A small image classifier, trained from scratch.
Model: 0.76M parameters, arch inception, norm batchnorm, activation gelu, depths [4, 4, 4], widths [96, 144, 208].
Rows from block 9, named by matrix and row number. Each number is 500 + 50 x the weight over the matrix's rms, rounded and kept within 0 to 999. All counts start at 0. Numbers have three digits each.
# b520: branch 3 second 3x3 conv (model.blocks.9.b5.2.0.weight, 52x52x3x3), inputs 36-51, a 3x3 kernel for each
b520.1:508474522481485511460425525391470477445532543528543447541457476586418500549495481486477439511553530501449536477483490555520493493488498526470427453432491485640616500529557578476548401471487491458533489485478462522509519539504460503532473454516515521504494512551492384521532505434447527469550551517466533477562399467454348482470516593497468555501489465503452533517542547570469444523502486482491491458540418536455532497474484519439563
b520.2:475563347525448473503490459498464535493455455459454499471407494499476546454538491455505595516461455498538460456501553529532571463476478475482539439485497431498533554469515512510634473465471456501455572595531373495491506484574397510636482432504462443552480579482453447471440446457465537504563468503562488458503529526488538470521536486468456465482492468510451428474546493463462454484482569520638550501518562493452555502433538475547577
b520.3:470467503499501497586424490474498478570510535602486492436464613383577388476554486554544512570470514427386494498405467498612450469477472555527487587506467415506409549482478546466546539433549509481503444528539529494507440542448426519487466472518452498504388469457490555524497506481564459514486519401451454466466423495505583444527450427515489541577569431493435400433499509489421480409487538466513532587562533469507422439487472468483542
b520.4:509607460521467549473458504508462503620409531578383523468518513451538455573439527451468442422508515404501465525549427614471491515460497496497591471510560555536473514494521507575489439478511513547480422543549474550428434463421560539538439497491571496427514503454433574503512447508490406495551595433400499474490519396483512457514573487507476382602558516390531492464509460493502458466435553533515669564482471485524475443519455525510490
b520.5:491492412482376448563629489491477501424533503473598555496452477557435476485480501520469561490477589434501507529441377456338488499529525535468443471521440472496544526459480518533513510501468532553473564518536485464536526451497487433562536534528580434468494509498524566455467541463612582473454500449506532606527456572504393480477520514517426556414481474558523477428489570568503496587477515482582478473540402549495550632617422509514505
b520.6:526407544522517313392436420399607381432625569477504515508533561449514512517472470539568511525585534497421467633375612453436430566521468547458463459490541545572444555516556474522556473495454497541442514526587448566495600545540543489475512508507544401675542439439580514434465553453480518551534473561551420565424523505451454632471486511498676562505493490457612506500417461457507518493536430508502569530498465427516431564504467496499534
b520.7:510460478474539462471510535431491534463477521465468563463500425420478457433517509549529472551529530464513559551466519494462509500485531501488455495552553503451609444511535521453472425515565476447459473465533456451489517446452540508451537441488439483457471514533509519468385570371529531480391497496536495476489519484476578402481488483491447505499504457440499520501493411492531446506483509512507583537510581498524457563480483604433504
b520.8:567413508532404486586659467539541435519538479547491509463408477423545447473435593527490474459491492443506457513366532509264547421493511469527541511480525504367446522548436581399497548524491578503565546440533416464474425454517644442480515486473509444579409515579495484489427515429496434510469539546471525424507510478588454470559492560483458487351568498415571481408544524535472450523450580514528491571509480451507547437477519530523507
b520.9:491380593492455640505624366500517460484526412462470415458588486545528493453399519481460454485476446473534493462459499413569584421534483472550523491543520487481447537433503505502510499508415599432446539504503497590512522511498486502497509432531446538542427535570578380515459548425477456426451521576479518448518461477461581499568418397414561465358557435492496477499569407525516436478509519463489487540429541509482420630566402621450440
b520.10:508462494494564532414481419446563480548498536455508431535514440516503528511491521518443533495475513603461402542526457479405516587505571475478544350586568491548573560531521540454503453498511454484486506530514452518406515458569463493435488475512512526511520509445489549464473562457533520483471550385468475502505536473440560541555492493514542481481515532583542501576440382528472495446485538462488535529543579506464535541528478540508517
b520.11:594494550512498506383565543567535469559521501525464557415448468379533443501551438457463524422490544355504526542492468468482485493473486536479518589515455524500455425503453537416447484471490535452561497474462458451528475497530429500519474501491439483438521496508509524543577417496495562509530482527486456465458457522457517537522470499442578558428578463477508547501506511541481465415550450492510421563402519458540521396538444427458461
b520.12:538473504465501562574446553488443444502514522498484481513448397508385507443519449425421535519437514656506419413510502421608496591476459480420468425352456494546507470500574615501600454485538511504506476474518441536507543539530405458672511473442435478510483555511509401462438594504501557535507414426535443425486560518543570505584579551483499468506401467506407488450534511522488524538526478545510563391578581415545580427458654467473530
b520.13:442485519496446566464449484478475541413500553428593562564530469548519460506514502456519475540456398516472486536468531451468545488487537547528577484502491440448477467477521593585557613490481504505485457539459527447504431512566420525618428523515485529448517514468456569548483566504450463580492520468502499455525423481432503616519502478464478583461453578458471452537523459541515588504413488431544529536599412457525553540425471495494524
b520.14:469470565463465518550572536435518463550514484545528453500449521546503500518470509544410514388575566386535516529515465562546452484418511449463413464420493411483554488523505536544458433444484498486439553553475511508503393491448522374463457512531528486646394521478470443483467511432591447481573532581453580521504491510442442487457480583551481477533507484392593531467532508465505486505382485429576555458552559523442493575501448414469505
b520.15:487496453518531447556554410542469499505446534390516593405491468550472470438423370520502517476504481557436515542510505515547514540460527518556571478525518481467293431467600397445475395532571531533510572458455504505537458403491462564506516501500467573493511546540476499498487504514449536470449488456462469520506507450482507411542539506520424501502497476465431510411402567440496610509545557502493432492509454480467504558536550514470508
b520.16:399583343404558451376558572442496525423545407405544439560449498523353513423523480504445530497570454497568518559480458583342465459494521478587519539538472523501500493514448550556464574532521478538539486496539574528491449465531466438502514533541589462425521488492392557536457531473451490516508500458521502540517370561548335549446488488561387602500474444486436514473466505529561446550495559457541422481466495438475503496501486472509493
b520.17:492452328472404476639584493596574555490500483523416445531492473505552536467484507516551592545430482430430425378482522519405438475381456546485535490522522442523481524462465503482506607545374449537527542440516510483519499574469538482507479446514510543480540556526468435411517367436471574513567542629460511509481573485427403587533560545531417483437552555541422491342463436536391455543509470504458535392524507520413474551518464545456461
b520.18:513489453519525520467508559529442483429495510502502470420495466460453433467515500435494508489487490471485511520401547475424463486493470463477521455404412472585507459481516566529504557562582499530548508509467543548508535508511466505551544478521456464440443557480519499511481495497487533512573549503605451469392480551422489510459593548534484506527479566501520475450493525518467481453566545579473536507516513367517482541446361537548474
b520.19:501494540458503472489540495506501548501556474539490493391448428352432515425520556479536509468498509487420511479468491486483545522515438527452495572524528558440511585509485512488531483431489493470525566465630470500462491593501517492430536585492532477429515454452543523483497485522517570576522541528470521479445406584456575472534517424574521554490592487520480460543561516501469501471491540457494535533499586465542480461494457350454501
b520.20:504448572532538423457591538489466502357570530497483451367625411454328524457538600491552482528457579517518483507432447505440532468498561481492535456480494441518575480496474519516489455541492499474537471475490500553506487520536482496480475452514425551571463497508579560571458625463521473571467527494521516460484434358425493577465464469414493449444583553447538491518426517474496498540449514480617591524598552418608406617556421395480571
b520.21:483516485513503546530526514503457414459583484510510585521474507573441470484461489528571455583475598438542480477448441456596480443494417505495507466502490451425459480398579565599449629513409469467479473480490524513529453465431480485402431519488500536562541510489452517437481464455515453532502584470478534554458454467498515505463424436555484592508560539558509459437439515582490443593427514455545468556550510409482475509486449463484491
b520.22:504470464521500457566499488538467445526499517546476582456570502475501503572589478470497454530493540535485478460496621503502524504474523434453504501517459507485500485525482482484550508358506472513556470477514521535480517464485470408631520538552491476433529386533434485472564527574504533513508432490430554560584487499600583438528478507459510410448463452578573504517514455480489566611464515575460577487496529395609559453489383575537471
b520.23:473482486511539510460501515498501486506515498490474483507485525497483482502529491464499484536468503543472475516501497508467528485513491467490565489517509502498535464490498481500500500490505500593541488536508502526535534475515468455511458490440482494479502524501497521458495498475517475533506485453511489515483505461489492531516512477507475507501511451589501464517499520518479452497506502523531478505508512500511496503490498520497471
b520.24:487467486507492548586522504512450458518573407546480482333544541459494503535438522513515457546506485428487500419534550432441480491533502511471501472451429475464485528484448485496520433551546451482541439459453496547489638508539463548499517381504431503484550559475516584482470505574579421445419431440457481576483549521511430481489513524507516450507538477505478510495506448440447475496519502565571581441558511481547470510472486456520585
b520.25:546396549516511514449473456482470470560376504426482584390447530336633510456377444425490471471474457525482544563500436491476441484508444521586521494536522490414458445490535416543441556592543440516461497503510487514488524499491488517488452502466489557509534544520449544517437473456426541456519561579436455468500523476515558404476538472407458500442508446475502518445486471409465464545520479619451581502575539465427341463709488422506462
b520.26:496492552520521599489461534486493575540506537528497493539455471445530476456518488543494573523449412465406363541595499533599515485597431597506543548482547411413467423585542434511542438469472441572530463481464552481545376463412486530492479462544516449503527568438505457521571482532542431558445623403513472531465492503443487562549440503417548532473504623501465383427522508501491559566497504468479514609485453543441522490547528502524539
b520.27:503553406515444555557610458549488508482504491444499443466510487506425448530448515599490454505507434537527484504523491497533476527473484447516513500481498459448534488508523544531527475470582466509572409317474458498446514563498596499438443477473470510479552445501564527496490537419520471526505570448436527511513522461531383555447549486536428467502504516470610422467442429479496466517504551493532554437606501553473483434457519492458515
b520.28:538505544512504471483507466491480537542486419442414517399470549457579548499380504559480481478509480438461498461472477500544520448419486530559464450543429480484466499491445427423471550551584458519531511520453459541440453478432578567451491395510498601544474539552473435473468459460475560442509575590488483494500473492567480466485479478559508509448580506432472555461461444489449457483519496462494607440515605486403369474508496445490528
b520.29:580497438519463488494494438453524508485489505523513441472523441468451497476432474464473602393623711498493464513480498515524511473548555518402453392559548437553578529449523520545504488503506479467403572644506479457395544588520518574518504481460455473457522534496522493483495559487469555524480460471507514466600477494494516486558432489477478495470500557454509482504517432466541423492527552480451517547518545472458508498501541463490561
b520.30:403489437432519440513530497476536452435505537451512466426433434439570513483477496597526465599488504552458466489560535548491511478448489520539392564511482434479520676446493562524412536462506480550458492443521526529483490579468543579479474477452441385455419502465599558585414507537517616440476438402443530392459487600577471500472439449559462527472442423476476500505505481520580425539476465427606606491546491487473427502545389494461487
b520.31:466507542514539499501536390442514437517509500439496534589482558557475617389504443450470499510479439464587587513497428512511420471481512475521478547482563538481413489485458535438546573574509423532463551460560494512465482543406546503405536510530486506483463455370532485440492414517494428546461547580499427477464472418513449425510506561478439437544510556493537547365535526530435517495392514485610526551587435532425492531521449483486506
b520.32:423553613490448576444533516495511484531553406583484400434502499418501570533491471525497491517525535422560447509558530517626467447519437527437520513497505559483490614481456583541549482490523488463496539526532515550480482532515479505453474563552519546453507524444509501565534495382623448476499575547485527455539544437482478495496496460521511468547500523519514504501483464543447516514481476499504514476557528451531510425428526439532437
b520.33:485456453522476442494472524491421588439557453370448390531469452435450670483564561482507442483421397560553425559471602457580486439484436509522477513492495548477428472508470442610514453585549538469507442447427458509533508536507477522549464434501461504440521495516509518529541552505399543453582525612523529532480513488357532489503529490492466437539476566516430472486463436412534492492554546480589391608470519516457533511542555434585483
b520.34:509470544517500527540381511483405465438550464526479470601486516544427570532538512505472556563469547544474540439502487444552466493520474510471469501443534549408513506478526525543482535494511551391529445532443535505475399430517382497432478423518502478488496571518470391399503523451578478424472520536604535478537547531301628384481414503401504490499577432496506431442510571504410485470498464386444547476440429540413537535358563471441471
b520.35:509389457489520383440555499460667483456613497489520466497521566415426444513481525495519480452554566386496496473233646506509544467481494474519559510448441480535556482443523406463519495473522503605349475511572537464519554511588478508595501511562511353602546499432432607534395480444511509565479488453566484525517437578505433492423530525424466595518410482388547493442548485402523492553416543521570395468538514436597442445538416449539509
b520.36:529488474507484503400443478467528490473495510573554488506501510481467501496479494504394453570439402598516451482526526520483482481465529558488454498497518456536514520512492452501493520470472466462598432361443490368455628581529389492402438382454465468473497532485446490492458445547489547523550503489521470495515479494495520504528474487476510502469523505623469524484483447467421402451481542511486496506516520459543520472481502504491514
b520.37:532486549509359591612428472550494476479418541432449579337514460634570401467506516528479531466483475380586581537510509556524526487552505551498477516512535518488525554535335472399455526463509502481497490513491463399517435499511490461416434496575554438496525533522510514465405495538487382542671536501489557517547563552458419578470481509491524566439456552451516482430606521428510432560547503453431524477477490475503560572464461550356524
b520.38:461517627481450549469506490432468542497524515527530565534520401517339503517434542541472471531526516488556554385412462378492524464523565530535521559491463549489498510497461584540430524431451506512495472518562434552508508474545567515465507456456494493460485538461621521520533502455537444525486577497493457496505448461517489541511513453439573571493528495508510475547510548522507502471462583432514467627430435470515465600434489504465483
b520.39:512575655425431372550444414454429450461587556490546553473535497536469496493487491617473453518485520463515559483434413539539495479434458565492542498496446463419522583465457589534508571432543501486459455466451587479558465442475425502453489507443476473592380479529552515575492602452503545555446491534479438385503508492510573580502487466508581454521521509440483551525491537545544488413458420489484439522428498474433468503498383512536504
b520.40:467556479379595441426484549452481440508567441490455452472520569452528544447486451579477498445585460458490447512497483557476420518495547432482508485514568490445417496482551471544491512498520446470440552563528472495438456493505595432470471506496440489576569484397503475511567437443493483510510526412406545471514563591623404474486552448480495526548487556550522503494459486409501477495582489579572439509503516498485450417523480512497479
b520.41:478503557532417575530553545537438519564335492455440553559485415570477527518545460500477540510473436529492492524501469476464475533525455495492543564443491438518429485518495419567523454554492434507471524622521462535456494426510446522532477524499449511469479438499483557525501482474520466534410456501501524377586476515581529527534538504581438532522490545464485460450508568464511447481489491497572537565534538455507524461531629619613495
b520.42:487471446533533471511582645434514387532502471535482523603470503568428525455527547504460545514443576506576469495474489633442412433533554529465462388527413497482576480439507590566470460502497462523530520453546470511461458507430510400467415457522596457588508456506440518451470508394550501498533523625489566575435377492505430476524461664463478526521432435504556494513417515587543446472434444403508487432535498538448458620471493560445485
b520.43:512497514484618517429372481531451482461423484534531547512453516554492391568428503386464470493468453341479482530477528504495496503533499500413552552455534517451483498559479522479527579476490546494498532565523529420500405531529446510479462496549527488463472520496499433477464536508528541543535493446473438556452503521503575592491529540586467493603555500487490555414464577498540435558474526610507529434533615460506554407390496480476554
b520.44:457564540523434533590438393527525469510400541473454574491436396463596497526558363469509486491515470504436592452377454541549520461544480528535473488500474496491527522488488557561515458525491497505496411454493546504509515504490526555468460426514494565423574542526413462378453419404529527440500636569474511534478504555489544391457467468402455547537410507502462481448569542504483435476589586533462469513498491475463500437449438519516429
b520.45:547484534578439599579458502525503501531433506500541444519512510427530355587403458558576578547433456474535458455483475430494608434544546467492577459435414477478505464531489514517411426499576508504463507483485528588519449414450487606475551571511422521520415501476544457513436533357543532444444469563544533413396478410556552388485407539494534507546484414394483556474597448526548426532490443526493435506567523433496519543527484468441585